{
  "model": "image-text matching model",
  "encoder_parallel_block": false,
  "encoder_drop_path": 0.05,
  "encoder_moe_every": 2,
  "fusion": "prefix",
  "fusion_encoder_activation": "relu",
  "fusion_encoder_mlp_ratio": 4,
  "fusion_encoder_connector": "mlp",
  "optimizer": "muon",
  "epochs": 19.4
}
Rows from expert 13 of block 3 of the image encoder, named by matrix and row number. Rows with one number belong to one neuron. Each number is 128 + 24 x the weight over its row's rms, rounded and kept within 0 to 255. All counts start at 0. Numbers have three digits each. After the name is the row's rms in percent of the matrix's.
# gate: expert gate (encoder.blocks.3.mlp.gate, 16x192x192), inputs 96-191
# up: expert up (encoder.blocks.3.mlp.up, 16x192x192), inputs 96-191
# down: expert down (encoder.blocks.3.mlp.down, 16x192x192, transposed), outputs 96-191
gate.23 088:118126136121164139149153110132142117128116110131148174103115128139094118165144118160134090154108119187140119121126144143104156119123105144118149138081128102141134166160055170027122124129140160095166109156136127066116132105136130116125115092148128130094124109127111127119119164130156153147
up.23 087:145121139168072119090130140121128137129140132140116119153149146131160137102103147108109176121133170127125163123137090122149100112128146134129089076148124125134103113105199103184147162142094105156098168121119107141131121133152119145133154148095132089151135117128126079125159100128133124113
down.23 091:156130132145094101117103099103118081113126101158134096120125135150130072153111127102143099145121119149131158153101081120127119118123108154111084156110115137172140131105106158169098153152140117142147139095120118143139120146123105126155117146135153081142133129142131114116161073150115081141
gate.24 116:148137109081127150167153096111150152127126074102135107151188098149143150149139116101081089091097143173100122125151141148119137107115101142133131160132146133107129131165148147117115170143119128112132138093145131149134109190115115151146104146136103134123126147120165100148114141124085163094
up.24 116:149149151139189160115146134125124156135130097144148100092182082143180131130134119128160108137072130145097088081138106138146118142128145131126114166119113125160082087131177123139113119135128066087176147140084091156124119096095117116134122129118124116125110135188126179130147151100122138165
down.24 122:138105159163170086139160111138124190129095118107103127169121132089133138133118124106108179134097099120134155097113172135113121120120151155102144144159090117135159120098127124152104164101142152089122134111108113127116105149189151114146164118089109121128117106130151171166136118092138109114
gate.25 086:132113156110138115120140177124144169112146140118142090165133094149132137127107159166103146139145124109126119129111135125158154147153141166141111090125141120118145076154111139225157131126105151120121108178112107102101122082116137174141141154113113143106182083118155145120119152100138141116
up.25 084:113123155155059096107125125133117161134145141140123154108146104105117131109129145134082133108161143114151111144125087164124142079121129180121150072073140118110149096130116115131151163103151102155171140132134138163133137140145158146146162127108099138137157117139107111165097094136109098107
down.25 092:092141133161141120113181139134136159095110125183142097129118094130124144109144141127109141101109092140107135144116146123145128115134139128137059153106115119137110108149095119114127152129103120110143123128111090132197152136102119120116101112130149109144109170096120120097128119101125123120
gate.26 077:104147111130108126095132140102099173147080099142164104135162114112117087087124119115105081085101160136158130123142115164129129154151137118114112132166138135099128148126101130142133132170132098111124116126152162161116116163145133154121136127113103095142115137133132204114169137121129107105
up.26 072:114118142134121145178113154133114134091143079113162154083137137150155128159117097138148096114139156107148141118136159107125227098147148146116093121152133159104126136156089100116094156106134120114120135188141109115119117158162146145120120110155074109108136128114148147112101155092113123091
down.26 069:108127109122127115137156145143120102101125114116153123145121116148160099083118159175099105112126118129156121114100148129114151162132127107103085137104175147096137155077088150152096126158140126130163164125110136158132102156158159072104154126142102133145145114121164133137125101119109169130
gate.27 089:176100124129152097136117147125145125099155139124130115141161103157121121102111135154157137087147117184084125144089111104168134076157165118121195137116172094148165106161154132164108134120111098153143125127131144118144124089068108131165101164092116115123128153110110133121090124142149139102
up.27 085:116106128133152168110151154149163131110099105102109117146153151129160160097168158145152103109161133137067070108110084127139129131127136131129185118168149135166192119155099141151128101129114137120137141120085108090117150131099111133126101116131151098130168156118161121158122149139110154147
down.27 095:098105099091086140152146114081153149107114113149132103133089114134133169097144105161128135132148116131116139150146116138143121152124084095136098117138167140116146154148122136099142123139120167081102123127158106111125148146142135180106147148124139162113083094124139157087130133112142144102
gate.28 109:134131134120128102078146101127107129110084158156154090114161129159109176102109177080158168119123116146141113164136121139121088106134138159154121129129130120150077124125123174114159155122086138101174137159129120155114152140134149121119171128158121109131110137130128147124110129110131134138
up.28 107:123119143105165104070135106102143124107125158147132133082123149160123145139111153104140131129125106143150105191129134154149113086151151157111101141143131143132094131161093137120136153127104126140170148160164087160128147126111172113100159101145111155106104158129135145145129151084103132152
down.28 111:122118130141126100124107133157102129075092168131135127126110118172099138100161092144110117122174092121123106125144097117136105140167122129149115105143129156149140146142123167112121114168111132156122135176146164104077119126130095138122107130151212105123125106137123154139156123119153131081
gate.29 090:120118108115115130143130103139095135112139141141128137133117174112099150132111148113160143127138170140119150140129138107095125177133150171158095129153118139105175121157133087121101132135111088120116099152108106118130146100127122128115096132129128147172138143111137112136110080130106097171
up.29 109:144155094104136112145147131157128096114156126133111107157164154138155136141140156127113094145149083104122128100091133136106100105132138079061163149126160117115074158099163152159128096142146129155161133098134124146117135187122108106156133101124108113098154132125092137115185072132151115088
down.29 103:139126118072139107163129092146126132110204130145126137100182115120131133115143137091184109138109184115119120110114125131132111160123103140115141129153106146116127113177159112104120167127127128109146123142140184151094150090110071167124121095118143119118100176165118139150137168118115146119
gate.30 141:115137104146123109155115133099144120192153136140058098145165099113099136125135141094148101157094090112107094120137113134132067125134134164097108102125167127088154092115120132143138153131144135144160116114158135159127141087119122158114114137150144090123139099110115114144101113140086099122
up.30 137:103174128136130153150125138137147116079127144129127107132119207174134096128090116169084131110126098138141138157150139135151176136148134159134148120113117145125119131128127102129095104142154158072129107114154097109130163141123155122137133102100085135100115164170142153142150145124162130156
down.30 137:126147152135149127150157142134131130134146122137139144105128127117140117118080166140115124135152116117099158128160095130100081088127135155083118111145135154113167156132125095144152126163069138137089099068187145114147097122194112154125117146089098142117154123141128092095151100126096117183
gate.31 142:114096141142088162098103159089128136081128143093152144143067104119125150151108144129100138158173128075134129149162103161145075096121124171138123108115143109124154102145125117132113087143165119163149123109114103110101121113156128099138111146098134174145163119125157179092127099158148138113
up.31 137:138127101114161108139132098175119115155099082156133096118175156124107132097161128127139108109091175187110134097114133112115204160100135084125160131122130138130125168113138135117146169117119133114110138122154164139132142129111123144115126084153102099118121153125113098172129159107116124116
down.31 146:144121116114134112121105074095169133121126066209085126124108120143147114146148080139126127128160113104144102171091148149125096106150144090122075154148126112127083120165116118157143139136086185094151126133143103165153093168154142165115114136124132188125117109099138158152125114122153145165
gate.32 064:145131117132141130169138138179130137118157142130114152126098131127119142157118159094104133124101126146137101132132129177140127141124139104133115123086107124137133111122087122121143135113172083137068135134154103100146106108170140125114154104088125137118111155082095144132177120117099080142
up.32 056:149130113160191104136098137106125093111092124189117134123149164151089101109130127160133130139140090106165142140112113146136165112135161103132136158167100132093108124116141101107141154145164139042165162145071126136148141104111116165141147121187123129126163111165119128144120162096138128115
down.32 056:096110153149152161102158113160146129137167141183157129118153105095143090122127078125118173123110142100115157132107085113138121134114154154142139119139125098102162149126126100104160148119154148126091124110116126090144133123093139113142077154096137089155111136123127119129126134118129143176
gate.33 054:097132155128111098142140157131153171150147171121158142070149170111137134143134115135139108138150107187090168149129110154139108093108098138117076091148149180091112122112122095119134134153153148110115140147107117118111128169119116103143112137156158112117106119120123131112075103134145116079
up.33 061:150125075123151094127119087126079113113106123105128098126119130144172142112111108116156116099097120117137084124087150104105117170150127174134117132108125072159135163101122159100099111119145118099097124128135119121154139103154173122113156128127130127110120119111103136170159143143147106157
down.33 060:163192158094151140129134112126078116117115144152145155097124120128128116125109133130111131125121151141131124107114159136116117140126134132146115157080114145114140146098133164154091117072132121172137150128099099118122110085169154112133113133158113106144128132168101136142105170129091122165
gate.34 129:141165130147101121120139155141128141139112155098131160132124138123125120104110097150142123118082146129144127151100156105120157112106150142122128116131148150139125120133138119132097143106164121132132133186162130144127135167083172102140161119190087129123107130130129142037151137147157119138
up.34 135:127143132118108112125141134151102158172120111106116138150152150126154108102123106139125091129066155131129144100111176137112171093137148154137116138121114156124125132143173110072100129108133123123158103160122123111123121134057152150137113118146138136129055124130136130047152171134117128152
down.34 129:149128122109102144128139138146104139159140085089119149137167113119131145119108116143158155140163106158136140125116165147100105128122124119148155118076145128122142144149085086119142134119116138167105137167133139132129102101124122129141142193140113124097138104153147160039114144166169128128
gate.35 113:068100165112136109133109152144129113196143141180120154138144137138114128123163063144130102092124114125135102123118153128130115123163171089104083127119146155164163137122141148094173111090139092153117110163128152155131135129149084146097170137168109136110132120095126104109154181165107134151
up.35 120:106150162177110182164140157116140168081162163119149117143168124119134119135150143114164101111093100087130158127130103128117149136135125155118111156138126117096143143119201137122145127116115122171131136121114134114127112117144087110138076147132147142155124126145135093169139125094125152138
down.35 111:104122100140102134150139140134126109139140091122166145095115095138167119111107145127140170139148181112127112131111155112150136166123130135160120124134141108090080146114123115098121132164124138086138112112138099131144151112151147108150179093098108106117137122125156139098128128128129138103
gate.36 120:130119136149127114100094135136128108127151117132145175119147080167168178161147117139079102143152126133106074112157138159161115116142120120120151125105125142103171098133119176127117143123110115130145103167138129118117135160103124142164092123097119135145112092120129091124127145127156128131
up.36 124:102132127134148147130120109099128148135123122130076094126129140104097100101142102118124152113131107074130149117097134134130139120116158110117114153150120096143114096169155119129139086136161135141102154134127138105142125108128119129113116126096117105105166133172143148183112123128104128164
down.36 117:091189146155146119145118142099120143112065128120107110121147146114111113146131123140118170120121191139144091107125116158150114148136127155115120156106104125164131086118131169127121097145166165085117096141153157135136119120123131086154093114090143141092149164161108136125146144124153132126
gate.37 090:126155095096139095150102125173110147129124142150148154111101143082169102078060121143158168126116112111173105169115123127120145152108173078121172136143140115120144141190115110139126131108173142146100083134094135131133153155065117077166117121146187142137109147111097105117134113136146137128
up.37 099:107138139045137180139124135152105091163120164127177135141077133106168131078092109160140133118111141076120139119095115108123176133130164124062161170145151157148167176159124118128158099099119123137081089141106125132121158113096078118126144092158132134094101138133100120191106143132148149132
down.37 094:153122096124137161135143117122178110146142102159144157133160132129163112148137127154117174129132066136097103146140120145129163082122126118150177119106156137109135134208139132157158126132156169138144095181118110122102115138091111132074129153131133140129103099121146134153139132117102146112
gate.38 076:154140122136094132136172098154144179133104110125076110143118146104113116142121117110130108138115192125139095149152140109144092069095180115166114127099141123141116083124101108132156160104139169168136141146123107135141132171100114116148157126103132105101143132185117110130113135108142158106
up.38 078:105097136099159156101082117101119117148105146131161134119100126152096162141154089153132129150197139143110109121125105147129098128107116146134100148088114156150168110153161146115160135154112109112101173164101107069090147105101132149131092128152120127158101104138110118140164160133118105134
down.38 087:106137122142149112113078135138122135147125134145119071121105174131137117103143149134122180148132168112101133129157137159126115153129117123133117109121117114133082062160138062118134128155111145136153110174117116111102121129128142078090107133109140100070141102159134182130130076140185083133
gate.39 066:063133131177094126109145106114133133145106167105153121105118079108122146154113110149147117123139133157112142167107118157167128152185140130119154105106100141131168137148086117123123145151097152149066175128095130163124129090117165116113141155097092113102149125099114107131118125156134149126
up.39 062:125103114151160144169148134119153092088125185117138109150125151108134132110171126085119156111179120173148155103163146167120102154109135124153142135181097162153108101124119131124133140132138136161134170124093123106137144124141139101161106146096115121127115133112135156153163106113121105153
down.39 065:137143147093132146099148154155112153143120156181162124131153162136120111096167113105109156096101093118137120146123091153076116142117135136147131150150124104144157100065159156113118153092147106126149087121122138143150098113148133078134105159123148073103120157118155050077156114171156150151
gate.40 085:105146144142118153177131083098123110112106122100107127105146116129137106114120153117097104111135140158111155154102123112130117094106152152144157120125130150073088167147141121094129121098132114140162116141166096110113108105092125168146101144094117100115136149136153105136154136160083125151
up.40 084:136132117153115133082141119141132122141143087148154101153081096125144096165119123145149099115122081104122149186149110159094080140123151126152107110131112136093089115119135113150124119127099116104110119125113152149103109123126130145153117105138126142109125148129113125170115127135149092083
down.40 080:171118099139139076136122115148148132141158131135146114123124073144155129146117151156126121125108095163108106166117132126076111087080146123110132124135151080136095131075143141167122115145126097141141105156100147143118175112119159106165114135155160129123146119124174157134127105118123163139
gate.41 085:140107133126137138131125148136093109100110115119154132171166105101103126113108152102133084147131095100131118149152071148111196138169120132116133139184175118143133117136079097142130150074145138147112139130099135149111120153125095162146198135143102104147136123098114123135083134139113127126
up.41 080:112144122117080067144137102106176123126173145126107140115091130114166159164110141166128143114157170163116144103093157121133105136108110118126130111072110109104112147077172151132140128164100166107122124141148108119144151071108160128119115138125156139099140153141137177130162119119141144157
down.41 095:072152137124160153142167100117126138086133143130130144134139117095191119144115120125089171122101104155147151137122112114121144161149151140121080130134179135132134092141156133116188125112129099162118127123123063114124106147155095107101114115122121129131109124110149135109135155132128120135
gate.42 058:106123119131161156126128133124082144118105118147114117109123100170099109127140112170117124110104098166102097131121148159110152083134142130122092130138121069101104127118131130141146106190102129160155195112166117111193142148141133106113115136126149149139148112136142095158116146136104136151
up.42 051:146119102121141140167113095137126133161151159104148149154115134088184133134128147085150118141107139080138159149175116112113107161141104131131145139123136134146163157145103151143128125112170120092103137118107104136127141085145160107108137171090143095154163145096110107123148088142132139154
down.42 055:106101120134095152142113096126106104142120113159132143164161114155133198137135130129137116129137132154130142158140128130101098113073112126145154148095124122158116144129150114101176119119146150117151149126162167166131162119137111153146134105101055135108114167129104114177125130176134152128
gate.43 098:129116144088128116083145163128095139158109115140153095136103120132139119136145170152137188141139108120127133136118144125151160097128091144153140133151094183137120126113141111108173153139075113092126096138121168126104101140144126140100147160149197102165109128142141094148152102121113114090
up.43 106:106111124096148140125114132119115127137068126114158128106063143129117103097073146096152162152131128085142133164105072150123127140098132117122139124106127137138133099141177128140137127138119130123115089115160114152125129096132122170122154140130108151137156105151136150148157118116125069107
down.43 104:161151139076148101114127142134113130127083127169094126153116136134112154106140149130129136092151122191107144080115145141133130118153119125130100135099175078127127104106129147143157123132100136100149162146155152140150119111121104072121132167135124145133148108098148101111148129124133096126